{"encoder_arch": "poolformer", "model": "image captioner", "dataset": "scattered letters and digits in many colours", "train_examples": 195000, "image_size": 64, "crop_scale_min": 1, "horizontal_flip": false, "translate": 0.06, "tokenizer": "word", "vocab_size": 53, "encoder_norm": "layernorm", "encoder_norm_position": "pre", "encoder_activation": "quick_gelu", "encoder_mlp_ratio": 2, "encoder_parallel_block": false, "encoder_inner_norm": false, "encoder_moe": "expert_choice", "encoder_num_experts": 16, "encoder_moe_every": 2, "encoder_expert_mlp_ratio": 2, "encoder_experts_per_token": 2, "encoder_shared_expert": true, "encoder_patch_size": [4, 4], "encoder_conv_stem": true, "encoder_depths": [2, 4, 2], "encoder_widths": [48, 96, 192], "fusion": "prefix", "decoder_width": 128, "decoder_layers": 8, "decoder_norm": "layernorm", "decoder_norm_position": "res_post", "decoder_activation": "gelu", "decoder_mlp_ratio": 6, "decoder_head_dim": 32, "decoder_fused_qkv": false, "decoder_bias": "all", "decoder_qk_norm": false, "decoder_parallel_block": false, "decoder_inner_norm": false, "decoder_drop_path": 0.05, "decoder_positions": "rope", "decoder_prefix_bidirectional": true, "decoder_connector": "mlp", "decoder_tie_embeddings": true, "residual_init": "none", "optimizer": "muon", "muon_scale": "original", "lr": 0.026, "momentum": 0.9, "nesterov": true, "orthogonalizer": "newton_schulz_5", "adamw_lr_other_params": 0.0015, "steps": 16100, "batch_size": 512, "epochs": 42.3, "lr_schedule": "wsd_sqrt", "decay_fraction": 0.2, "final_lr_fraction": 0, "warmup_steps": 800, "weight_decay": 0.004, "adamw_weight_decay_other_params": 0}
Rows from block 5 of the image encoder of a small image captioner, named by matrix and row number. Rows with one number within an expert belong to one neuron, the router's apart. Each number is 128 + 24 x the weight over its row's rms, rounded and kept within 0 to 255. All counts start at 0.
After each expert's rows are labels from the 100 images, of 14848, where the router gives the expert most weight on average: "top examples" is what is common among them. Only what is clearly more common there than usual is listed. The data: scattered letters and digits in many colours.
# router: router (encoder.blocks.5.mlp.router.weight, 16x96, trained with AdamW), inputs 0-95
# up: expert up (encoder.blocks.5.mlp.up, 16x192x96), inputs 0-95
# down: expert down (encoder.blocks.5.mlp.down, 16x96x192, transposed), outputs 0-95

# expert 2
router.2 [106 150 126  75 107 107  95  94 135 137 147 115 139 152 122 141 124 120 168 125 137 130 150 102 131  89 119 133 108  94 168  85 148  85 150 150 124 112 165 141 141 145 119 100 157 147 137 124  95  94 120 156 128 100 136 132 159  96 149 124 130 142 120 129  82 146 195 159  90 141 111  96 115 144 148 104 132 114 107 103 110 141 125 164 104 121 141 146 161 139  91 172 153 160 111 114]
up.16 [115 143 117 157 130 134 138 119 138  67  87 140 121  85 112 156 101 102  64 123 174 156 130 108 155 120 157 156 134 142 105 104 136 154 139 105 128  99 107 114 118 106 104 128 151 158 116 196 167  95 161 131 103 129 135 123 137 133 106 125 126 101 169 101 132 126 133 122 182 117 193 127 120 128 124 140 132 112 107  97 138 121 100 145 117  98 124 130 140 118 145 109 142 166 124 144]
down.16 [135 112 107  88 174 151 120 165  94 127 157 131 129 142 125 125 113 144 121 112  97 100 157 142 116 116 127 115 138 101 133 168 120 152 115 151 130 168 138 133 148 151 127 151 137  63 106 149 151 169 140 129 146 148 125 141 181 112 139 122 140 144  91 139 137 170 113 108 115 100 107  96 140 138  81  75  87 169 162 145 124 121 147  86 133 150 114 120 129 131  70 138 105 122 121 137]
up.17 [158  91 158 134 158 146 126 138 116 102 135 115 103 181 118 135 127 139 135 137 117 128 108 142 134 115  96 117 127 136  81 135  70 135 124 114 110 117 164 117 150 133 134 101 143  79 114 117 132 166 133  97 136 108 121 112 207 122 156  83 129 147 122 119 134  91 146 131 125 179 179 136 153 110 113 143 130 160 153 165  96 121 114 121 121 170 138  86 136 130 143 158 131 100 140 104]
down.17 [129 131 145  83 148 141 132 103 153 127 118 131 113 150 154 125 114 149 173  97 133  94  93  91 120 127 160 156 136 116 138 134 142 109 157 157 118  87 108 152 160 100 126  79 108 127 127 153 127 110 126 130 136 149 130 144 121 137  76 152 119 137 138 142 131 114 119 130 124 119  93 166  98 110 113  81 133 124 127  69 167 103 130 131 134 142 160 181  79 172 147 116 159 160 126 169]
up.18 [136  93 134 129 170  79 147 131 137 118 149 121 107 110 137  83 145  98 125 151  92 150 116 130 150 146  77 159 128 142 109 140 131 106 125 135 104 169 139 101 138 111 178  99 134  98 130 117  85 121 168 175 129 132 116 127 147 161 130 131 101 123 114 121 114 167 122 102 167 132  95 142 105 130 158 146 152 154 160  93 157 121 117  84 147 141 103 134 126  98 162 152  95 158 150 106]
down.18 [133 158 131 176 117 166 144 143 113 145  86 129 112 130 172 144 149 141 107  93 109  84 123 139 102 140 143 116 134 173  87 127 108  95 127 110 126 124 115 105 144 128 135 180 105 122 113 120 148  83 115 105 127 147 153 132 114 171 111 128 113 111 169 106 174 110  65 109 136 144 105 163  86 128 146 154 143 108 135 158 148  83 160 105 120 111 163 111 147 107 132 128 128 118 121 139]
top examples: count: one; yellow

# expert 7
router.7 [109  86 146 115 153 104 106 115 157 133 143 113 117  95 145 107 114 124 137 156  79 106 130 112 128 153 131 121 117 153 153 125 148 113  91 120  96 118  84  81 143  70 148 134 148 104 112 130 101 127 132 128 142 171 101  95  95 113 154 154 125 116 133 129 129 110 120  85 148 123  81 151 141 107 147 100 171 108 172 136 115 161 192 132 161 120 142 111 166 131 163 130 119 122 134 131]
up.8 [135 108 134 142 137 156 132 122 152 156 175  97 171 143 127 124 132 116  95 108 117  95 172 149  85 135 170 100 119 146  76 127 138 111 104 112 139 125 111 130 120 127 152 122 105 163 113 127 108 149 143 148  83  96 103 127 135 131 160 193 162 145 118 132 141 112 117 152 167 115 125 164 117 110 118  95 145 144 124 112 140 133 125 128 156 115 143 178 179  91 146 119 136  98 100  94]
down.8 [144 148 125 145 120  76 127 179  71 107 111 148  70 148 137 169 130 110 130 111 142 167 115 111 135  96 131 163 142 111 104  91 122  64 129 144 100 154 173 120 125 115 157 120 118 121 165 128 161 130 138 113 132 112 117 126 110  95 134 127  87 111 122 145 145 126 130 110 124 129 148 121 118 135 163 116 138 160 155 123 174 137 132 107 105 135 152  73 145 175 139 124 121 101 143 143]
up.9 [134 134 125 134 104 127 114 127 151 159 173 162 147 126 115 125 131 154 151 132 100 102 143 116 123 160 170 132 120 132 153 121 126 183 144 107 129 149 133  96 119 134 117 119 159 101 126 124  92 160 179 116 149 134 146 128 135 130 145  76 127 112 113 141 119 107 122 123 120 110 143 126 167  76 130 108 136 134 139 136 151 124 129  57 104 141 111 134 110 145 177  55  91  99  91 159]
down.9 [111 145 126 143  86 134 119 164 107 146  68 134 141 117 142 103 120 143 160 132 163 147 144 125 113 115 131 101 127  97 115  96 124 117  96 149  94 138 108 157 159 116 121 122 108 170 123 140 183 151 122 135 100 114 170 122 128 161  86  79 137 112 164 127 135 135 120 117 114 139 109 127 110 154 122 128 104 133 136 173 120  97 136 195 148 162 154  70 138 103 102 152 119 123 137 147]
up.10 [ 92 134  93 177 151  79 127 150 128 137 101 101 105 163 106 145 106 175 146 133 138 134 125  97 135  87 149 121  95 162 123 114 131 146 151 129 130  68 142 141 109 144 104  93 136 133 151 124 177 146  87 121  99 129 139 104 153 132 130 133 159 101 108 146 137 170 146 132 128 141 123 180 156 156  96 155 118 111 154 114 102 113 148 121 142 146 130 116 129 119  90 151 174  95 126 113]
down.10 [159 170 127 140 119 189 116 107 112  95 154 151  96 145 151 147  94 173 115 118 132 121 119 132 112 141 126 140 148 152 131  93  89 155 128  87 124 164 138 162 101 122  94 139 125 105 131 127 155 101 107 106 119 134 165  91 116 128 111 135 124 117  59 144 135 142  95  89 135 140 160 148 102 121 104 123 138 180 104 158 134 100 132 148 160 120 156  93 109 130 111 112 160 120 114 142]
top examples: red; green; count: six; orange

# expert 4
router.4 [110 159 146 116 121 189 141 116 146  81 150 166 109 123 108 140 144 120 124 135 136  92  92 102 124 120 115 118 143 132 122 150 108 120 122 142 161 174 132  99 153 137  85 129 183 136 125 144 111 129 145 111 103 115 143 171  88 149 148  98 121 109 123 179 153 147 136 118 137 123 131 160 153 111  75 102 118 107 149 107 133 105 158  84 125 156 123 130 126 122 103 109 137 117 164 188]
up.24 [111 137 102 166 114 149 143 148  86 126  73 116 127 140 153 116 158 131 136 117 109 130 129 127  91 129 134 137 130 159 128  96 123  99 119 117 118 124 118 146 135 130 144 131 154 172 143 111 183 157  79 129 134 123 166 140 129 160  93 122 100 113  94 114 126 137 151 178 153 101 152 157  95 146 144 190 108 111 135  92  96  86 127 164 125 100 127 120 106 160 124 146 149 120 122 180]
down.24 [128 147 153 143  94 144 144 160 132 120 106 129  79 117 149 127 134 180 136 145 130 107  97 125 121 148 118 115 154 163 132 107 128 151 107 164  95 162 116 146 124 144  80 163 130 103  70 137 119 104 141 118 126 177 130 125 124 102 121 124 111 102 186 111 134 144 100  70 128 115 155 177 106 114 117 115 112 108 139 144 127 117 160 130 102 147 137 141 132 127 133 145 107  92 145 193]
up.25 [153 145 108 123  93 142  95 167 113 164 105 143 154 113 128 101 131 109 166  78  90 160 123 151 116 143 125 161  87 134 115 154 133 115 113  60 151 128 122 118 106 114 148 139 119 102 116 151 120 127 101 110  79 159 137 149 154 118 100 154 147 126 119 108 141 135 138 161 175 115 120 148 138 140 133  98 127 136 129 177 126 145 127 111 106 145 170 105 121 129 140  73 164 120 136 171]
down.25 [119  98 136 112 150 152 139 115 121 134 123  87 186 145 139 143 122 111 140 160 134 129 124 113 116 121 163 107 155  81 138 102 124  78 125 145 129 127 116 134 182 142 153 125 111 140 149 126 102 120 150 125 135  97 133 155 154  99 125 170 105 149 122 124 133 156 156 118  48  97 182 102 124 136 144 104 118 130 156 130  96 122 116 149 123  77 102 118 131 106 145  99 159 100 166 144]
up.26 [136 106 103  80 163 174 146 185 113 154 143  79 150 118 129 126  95 144 128 120 121 100 109 150 104 118  93 102  78 143  97 143 111 151 119 111 126 118 128 125 123 161 101 171 169 143 141 123 132 127 177 132 157  82 104 105 105 132 142 156 131 122 130 138 133 132 142 121 125 119 155 124 141 129  91 196 163 160 117 165 136 102 140 129 129  81 103 132 121 116 127 124 121 143 155 133]
down.26 [130 133 141 123  97 118 130  85 178 140 103 162 125 109  94 142 123  92 102 118 140 121 103 133 102 167 125 112 180 133 172  91 148 142 152 176 129 127 133  92 138  85 137 135 140 161 113 131 150 115 114 103 118 109 125 149 134  94  96 153 129 120 105 169 132 139 102 176 133 103 108 164 133 151 126  89 124 132 107 123  99 103 133 125 140 176 115 122 162 165 152 117 102 128  93  94]
top examples: blue; teal; count: six

# expert 13
router.13 [ 98 183  97 116  59 152 103 140 102 104 127 125 118 153 113 129 162  97 120  91 103  99 122 138 180 143 121 125 109 110 136 119  73  94 168 146 109 152 131 127 138 128 120 104 118 145 102 132 129 138 168 107  87 142 109 118 128 126 165 144 118 184 142 116 158 155 155 135 154 130 136 130 126 112 139 146 143 119 118 115 119 184 116 121  78 149 143 140 154 123 145 117 153 140 150 153]
up.8 [145 156 114 154 107 134 104 188 115 109  93 117 135 159 145 121 113 116 146  76 152 135 109  83 121 129 142 101 117 142  88 139 177  55 129 107 123 137 121 141 143 106 120 117 159 112 145 143 133 113 119  63 127 123 151 130 113 125  97  97 120 145 112 150 114 125 176 133 123 149 122 168 122 146 129 124 108 146 115 169 102 152 174 129 136 103 135 128 108 144 139 101 170 116 146 164]
down.8 [111 110 121 125 110 157 133 136 118  71 160  98  94 121 129 132 128 134 135 120 157 140 126 119 130 122 138 146 106 150 128  87 113 102 113 129 116  97 108 139 117 104 129 149  93 196 178  93 159 145 112 123 134 142 126 121 127 160 125 199 115 150 133 133 157 134 108 135 147 123 170 147 148  93  60 132 128 120 103 121 156 104 128 138 124 123 171 127  90 126 184 123 142 117 154 106]
up.9 [138 154  96 170 144 187 105 114 158 114 135 123 166 125  67 115 118  96 121  87 119 132 109  80 132 145 144 112 139 125 131 156 143 157 141 151 148 127 119  99 141 143 150 105 134 143 102  99 133  99 164  58 108 112 133 163 123  83 126  93 181 123 131 153  92 145 104 103 156 129 117 117 116 130 141 146 133 137 128 144 126 104  91 103 143 136 123 180 139 122 137 104 119 125 135 113]
down.9 [126 150 126 139 153  90 127 151  91 113 105 149 135 120 142 113 143 137 131 121 160 127 126 162 130 105 136 160 150  78 117 144 136 111 135  96 107 127 125 109 105 155 105 102 187 125 113 115 123 101 110 117 174 148 147 147 143 127 122 105 136 129  98 159 120 132 159 105 151 120  78  88 121 158 139 113 139 147 131  94 146 127 161 114 132  98 104 107 188  93  81 126 139 193 142  91]
up.10 [158 104 127 141 120  87 138 131  93 126  97 115 169 104 108 115 132 126 115 136 115 170 141 109 114 144 128 189 118 127 137 145 107 107 110 118 132 123 185 131 135 136 134 117 108 166 137 120 119 174 134 179 143 111 148 160 133  90 116  97 121 106 118 123 139  96 159 111 125 129 160  84 151 117 152 148 120 151 111 138  95  98 100 179  73 154  80 152 101 107 106 147 136 133 135 150]
down.10 [126 113 134 146 137  95 150 142 101 111 137 111 114 130 130 131 137 173 165 102  91 136 167 130  95  95 147 120 109 148 133 142 160 105 117 125 105 194 146 134 106 171 128 108 111 114 174 153 151 166 117 181 170 119 154 143 133 114 101 163 135  90 117 113 145 125 130 154 111 120 105 141 132 142 105 115  73 156  98  91 121  89  98 146 133 134 134 109  75 150 121 137 132 143 129 140]
top examples: blue; teal; count: six; purple

# expert 0
router.0 [161 150 135 141 122 137 153 111 133  96  90  99  92 101 131 135 108 128  88  96 158 139 114  90 106 126 151 160 133 153 132 120 137 141  97 165 106 108  81 152 114 110 111 124 119 166 141 130 140 126 134 173 121 136 119  88  83 149 127 157  96 147 133 132 131 121  73 136 161 102 172 194 133 121 114 157 169  94 123 140 143  83 129 142 115 119  97 144 141 131 115 103 139 157 125 132]
up.16 [152 126 145 149 129  94 145 136 117 116 110 129 125 166 161 131 148 150 143 123  78 126 104 184 145 134  94 149 123 107 133 127 125  81 122  89 113 140 183 134 157 150 156 123 115  99 110 165 147  86 124  97 107 136 125 137 164 112 159  78  87 125 145 103 119 145 150 108 143 163  89 127 105 122 150 113 141 134 127  72 114  95 111 172 139 121 141 115 154 106 108 167 126 135 118 116]
down.16 [148  86 147 163 108 178 109 139 141 107 102  86 101 155 145  94 138 144 116 119 145 175 142 114 128 180 112 159 111 183 106 146 124 139 114 150 119 126 100 108 110 152  95 152  88 107 127 132 172  96 149 153 130 183 120 114  91 139 108 139 136 126 147 143 151 110  97 102 144  96 128 161 132 113  97 122 152 137 107 149 124 130  93 123 118 117 126 142 125 115 144  90 148 119 157 169]
up.17 [130 112 110  93 151 160 126 135  99 154 143 127 118 121 168 132 152 103  81 138 119 116 128 109  85 142 178 160 156 135 163 139 106 152 106 127  93 145 118 102 137 146 124 140 105 158 130 115 165 112 131  97 112 151 167 122 135 163 103 125 125 125  82 153 114  79 104 107  94 157 121  71 140 130 119 125 117 154 132 146 117 135 142 146 182 128 181 118 172 143 107 100 108 117 131 141]
down.17 [150 111 153 169 118 128 125 110 139 107 125 107 107 117 150 167  44 139  79 153 144 124  76 131  95 121 126 116 127  93 127 111 181 108 147 113 127 113 125 181 120 115 142 137 104 111 131 150 137 138 112 151 107  88 178 130 116 121 131 128 140 158 124 119 149 106 113 127 162 137 144 144 133 133 151  93 106 127 106 183 126 133 120 112 134 182 117 110 163 150 146 107  95 111 139 129]
up.18 [122 114  73 158 137 134 115 132 115 185 134 125 113 130 143 106 117 171 114 128 138 135  98  93 126 114 117 108 128 129  92 133 123 120 170 136 135 120 142 150 137 159 116 131 120 132  98 129 152  94 102 113  88 138 145 148 108  99 182 101 135  96  91 151 130 135 120  60 123 163 123 164 126 157 135 102 132 129 131 114 176 120 166 117  82 130 104 104 155 127 167 143 152 107 159 163]
down.18 [132  96 120 111 115 121 118 123 135 102 149 132  96 167 128  96 122 138 128 160 110 139 159 132 127 148 141 184  91 153 155 120 148 116 122 124 131 143 107 133  89 109 127 115 142 104 152 116 150 150 150 122 134  99 101 134 131 190 130 108 101 136 134 139 111 130 180 159 148  96 185 121 128  79 109 178 140 119 121  56 146 121 145 124 144 115 137 103 111 125  65 111 129 103 110 119]
top examples: teal; count: six

# expert 10
router.10 [108 153 112 107 104 175 106 125 150  85 125 120 144 153  87 136 130  93  95 100 170 114 141 100 120 126 123 132 130 119 167 112 108 130 154 164  99 133 109  84 151 147  81 114 164 144 102 144 143 120 140 110 149 119 101  88 154 135 167 116 139 150 169 151 119 153 136 167 176 133 154 149 160 152  99 124 151 131 154 111 110 152 130  95  98 162 115 154 144 104 118 135 148 149 103 134]
up.24 [116 152 154  97 131 144 111 151 127  61 184 152 105  75 144 140  96 130 152 117 122 140 149 167 143 105 124 120 159 148 175 144 134 119 161  96 134 151 135 110 114 122 113  90 158  95 147 138 139 109  85 138 107 122 147 153 122 139 140  83 101 115 112 110 103 106 116 135 138 149 114 146 118 153 159 164  96 107 156 126 128 163 165  98 151 110 132 111 145 133 107 134 113 168 131 161]
down.24 [152 130 119 139 106 147 120 112 131 115 138 116 134 148  98 140 132 129 109 141 139 127 113 135 145 122 168 116 164 159 137 110  92 145 171 149 102 117  58 107 127 125  96 162 115 143 148 128  81 134 140 108  77  91 142  77 180 179 175 140 123 105 118 121 113 147 127 172 163  75 168 134 135 144 121 122 147 125 121 136 120 128 141 174 110 132 103 118 124 108 132 125 154  98 117 134]
up.25 [122 106 117 125  97  98 136 150 124 119 139 126 130 122 111 120  97 170 112 111  92 133 102 156 135 114 111 126 121 177 168 167 130 163 142 124 156 172 180 146 106 121 122 113 113 128 117 152 138 140 124 119 112 104 146 140 133 121  49  88 114 133 151 112 174 110 130 114 160 131 154  82 176 107 124 153 129 125 121 122 110 109 129 119 108 178  93 119  96 107 164 117 146 126 103 162]
down.25 [149 139 136 156 112 138 141 154  96 139 111 126 135 132 131 132  99 139 105 134 133 106 158 124  80 139 142 107 141 110 138  55 105 120 125 123 148 155 120 169 147 189 101 161 153 157  96 164 152 122  89 129 118 132 157 152 139  99 146 185 146  98  89 127  97  83 138 113 125 160 114 136 122 153 132 101  92 130 119 126 126 149 111 174 121 111 156  96 118 170 126 114 122 137 102 123]
up.26 [121 113 137  95  85 139 105 159  93 173 113 111  63  79 107 139 121  96 123 168 141 140 145 105 132 152 120 124 107 116 185 142 142 145 118 110 137 129 135 137 132 135 119 109 160 104 106 113 149 167 168 126 153 107 131 129 180 138 118 126 144  87 131 137 130 159  99 128 138 142 116 130 129  99 105 143 164 121 148 146 147 150 120  95 118 185 146  88 124 106  75 130 135 112 135 150]
down.26 [159 129 133 149 119 110 159 125 171  83 120 164 129 103 120 138  96 153 150 124 120 127 120 127 122 166 121  87 146 105 140 149  99 165 177 132 152 111 146  99 147 142  82 151 109 137 143 128  63 105 128 142  82 118 175 141 123 150 169 113 141 143 134 109 147 101 111  97 160  91 155 127 140 171 140 102 110 122 141  99 124 127 135 112 101  92  86 174 115 143 120 128 131 132 122 125]
top examples: blue; count: six

# expert 5
router.5 [ 93 137  91 111 100 151  73 113 162  97 112 128 115 154  90 163 139  86  86 113 138 136 104  99 121 128 111 145  97 103 120 107 104 133 161 142 118 159 113 107 163 165 109 105 140 148 112 167 179 140 117 127 125 139 114 113 149 147 125 114 135 149 142 130 142 173 114 172 151 128 150 138 152 151 165 106 149  88  86 108 128 116 128 108 110 151 114 164 117 132 100 110 160  93 116 112]
up.9 [105 135 115 118 114 141  96  97 180 127  77 155 114 133 149 152 102 102 144 154 144 175 127 120 155 133  69 110 123 149 175 150 165 119  97 140 119 135 178 124 160 127 116 126 196 150 104 117 121 109 164 141 123 140  83 118 120 120 157 125 128 120 116 115 128 134 130 139  98 132 127 131 148  97 103 132 122 126 149  92 158 113 135  68 118 148 151 103 141 103 141 158 104 109 126 105]
down.9 [146 142 148 128 154 151 113 117 166 118  92 184 162 113 110 113 170 117 151 155 132 100 148 150 116 161 139 101 163 140 144 152  89 121 126 120 142 177 138  87 126 168 117 116 110  92  93 131 125  89 125 141 121 131 117 134 111 140 122 125 137 147 156 158 120 115 130 151 129 118 116 118 139 142 123 111 173 137 129 121 118 174 116  79  89 133 116 123 135 126 128  36  96 132 102 121]
up.10 [118 154 162 148  90 194 107 149 104 127 144 139 130 104  91 123 132 134  98 152  87  95 109 142 100 116 139 125 150 126 110 161 144 182 161 112 129 164 114 142 112 123  89 132 120 123 122 129 186 108 136 135 127 144 126 105 102 145 115 183 118 116 147 157 127  79 143 140 153 128 173 136 116 103 123 188 101 124 110 150 125  98 117 136  82 105 111 156 116 141 126 130 135 136 150 132]
down.10 [166 114 114 124 160 112 149 104 127 131 125 134 135 155 160 111 131 140 153 119 129 143  87 143 163 100 110 141 141  90 131 139 108 106 123 150 123 117 142  91 179 127 132 153 128 117 121  95 100  89  81 106  98  96 109 133 163  99 124  75 151 143 173 152 122 126 123  84 137 138 152 134 160 148 123  84 148 141 119 156  96 162 145 126 112 145 162 130  98 152 163 103  99 101 158 100]
up.11 [ 98 117 148 142 126 111 140 124 139  94 151 148 157 120 137 128 113 166 184 115 143 121 117 128 129  99 140 119 126 131 140 113 145 109 159 154  97 130 125 121 129 152 167 102 105 117 140 107 143 102 119 123 103  99 116 114 151  87 143  71 115 116 117 174 123 119 185  99 141 109  95 146 139 150 157  92 218 146 132  86 130 143 151 109 158 111 117 131 107 142 108 162 127 156 117 123]
down.11 [145  93 116 121 161 146 136 156 122  88 151 129 105 136 119 145 143 131  63 147 104 152 169 115 125 109 151 177 133 142 118 108 108 132 112 115 116 134  98  99 120 121 133 115 100 108 159 152 175 176 126 119 146  88 101 118 107 174 127 187 124  81 165 113 128 124 139 156 110 111 165 116 131 124 118 122 143 179 115 162 140 121 101 150 128 132 101  75 124 115 125 126 130 105 142 127]
top examples: blue; count: six

# expert 14
router.14 [156 147 119 125 104 168 149 146 150 145 134 137 131 100 136 124 180  89 102 172 141 107 151 133 127  88 181 144 194 129 136 120 114 117 121 102 108 132 135  91 146 134 159 158  97 126 142 116 138 129 118 113  81 115 159 152 160 161 128 126 118 152 150 122 147 138 114 146 102 154 181 104 142 121 141 137 108  74 111 146  98 105 116 118  73 104 107 134 127 139 129  88 147 117 129 132]
up.24 [122 121 156 123 159 125 178 100 139 117 140 169 157 105 119 149  95 114 113 130 141 128 114 149 132  99 142  88 150 110 136 141 124 100 129 127 137 129  98 157 154 159 102 159 129 126 131 132 153 125 158 126  93 116 118 110 105 182 103 170  79 155 181  99 151 128 107 101  92 124 112 107 146 115 124 103 150  81 106 174 135 134 109  82 132  96 144 123 133  83 132 117 130  87 136 147]
down.24 [151 108 145 123 149 128 101 101  96  89 138 107 101 137 113 173 137 124 120 137 161 156 126 114  98 111 129 111  82 106 108 105 131 123 100 140 119 111 116 111 122 162 132 130 170 194 137 137 189 116 109 112 143 130  92 133 112  44 117 144 134 118 127 140 146 131 109 167 150 139 117 121 110 149 111 147 153 129 123 127  78 118 101 173 111 130 133 155 110 158  94 109 141 117 118 153]
up.25 [149 109 130 124 133 152 147  78 167 141 116 115 145 128 140 148 151 146 123 145 161 132 116 157 126 128 153  84 143 149 121 148 138 154 153 104 135  91 102 115 105 102  98 135 140 126 115 100 144 106 122 154 108 124 147 100 125 163  83 107 120 106 128 127  85 146  92 152 144  56 128 129 111 116 138 189 123 146 142 109 160  62 138  99 141 116 143 163 118  99 140 121 116 157 160 151]
down.25 [153 139 120 141 148 140 108  85 168  93  29 104  97 184  97 129 166 147 123 139 154 115 105 122 154 116 121 148 104 100 124 122 112 145 139 132 105 137 154 155 116 162 131 137 105  77 151 128 171 107 114  88 145 161 102 128 137 120 104 106 125 119 133 155 100 148 147 107 135 117 144 162 118 136 106 156 148 116 117 109 135 124 101 130  94 116 146 131 138 106 109 151 157 121 151 136]
up.26 [125 119 136 141 136 128  99 113 141 103 145 155 133 162 109 170  68 109 122 135 102 124 137  90 117 138 127 165 149 123 106 131  96 111 127 116 114 113 138 172 132 154  83 127 156 136 148 123 138 126 165 181 125 142 169 124 147 151  93 146 118 124 124 166 143 168 129 106 147 112 140 144 174 132  99 140 153 143 117 129 148  98 147  73 119 151 160 106 128 111 114  77 100 108  71 130]
down.26 [111 122 123 113 152 117 123 119 162 148 111 116 150 139 153 106 130  92  90 127 133 113 115 128 122 180 106 128 121 126  78 170  97 131 155  99  91  95 114 123 126 114 160 136 118 129 155 119 133  73 140 114 114 138 106 151 127 110 179  95 123 147 178 161 141 125  84 172 121 149 138  99 110 154 130 130  93 123 125 133 127 138 138 202 128 136 133 152 161 156  91 122 167 107 132 127]
top examples: teal; blue; brown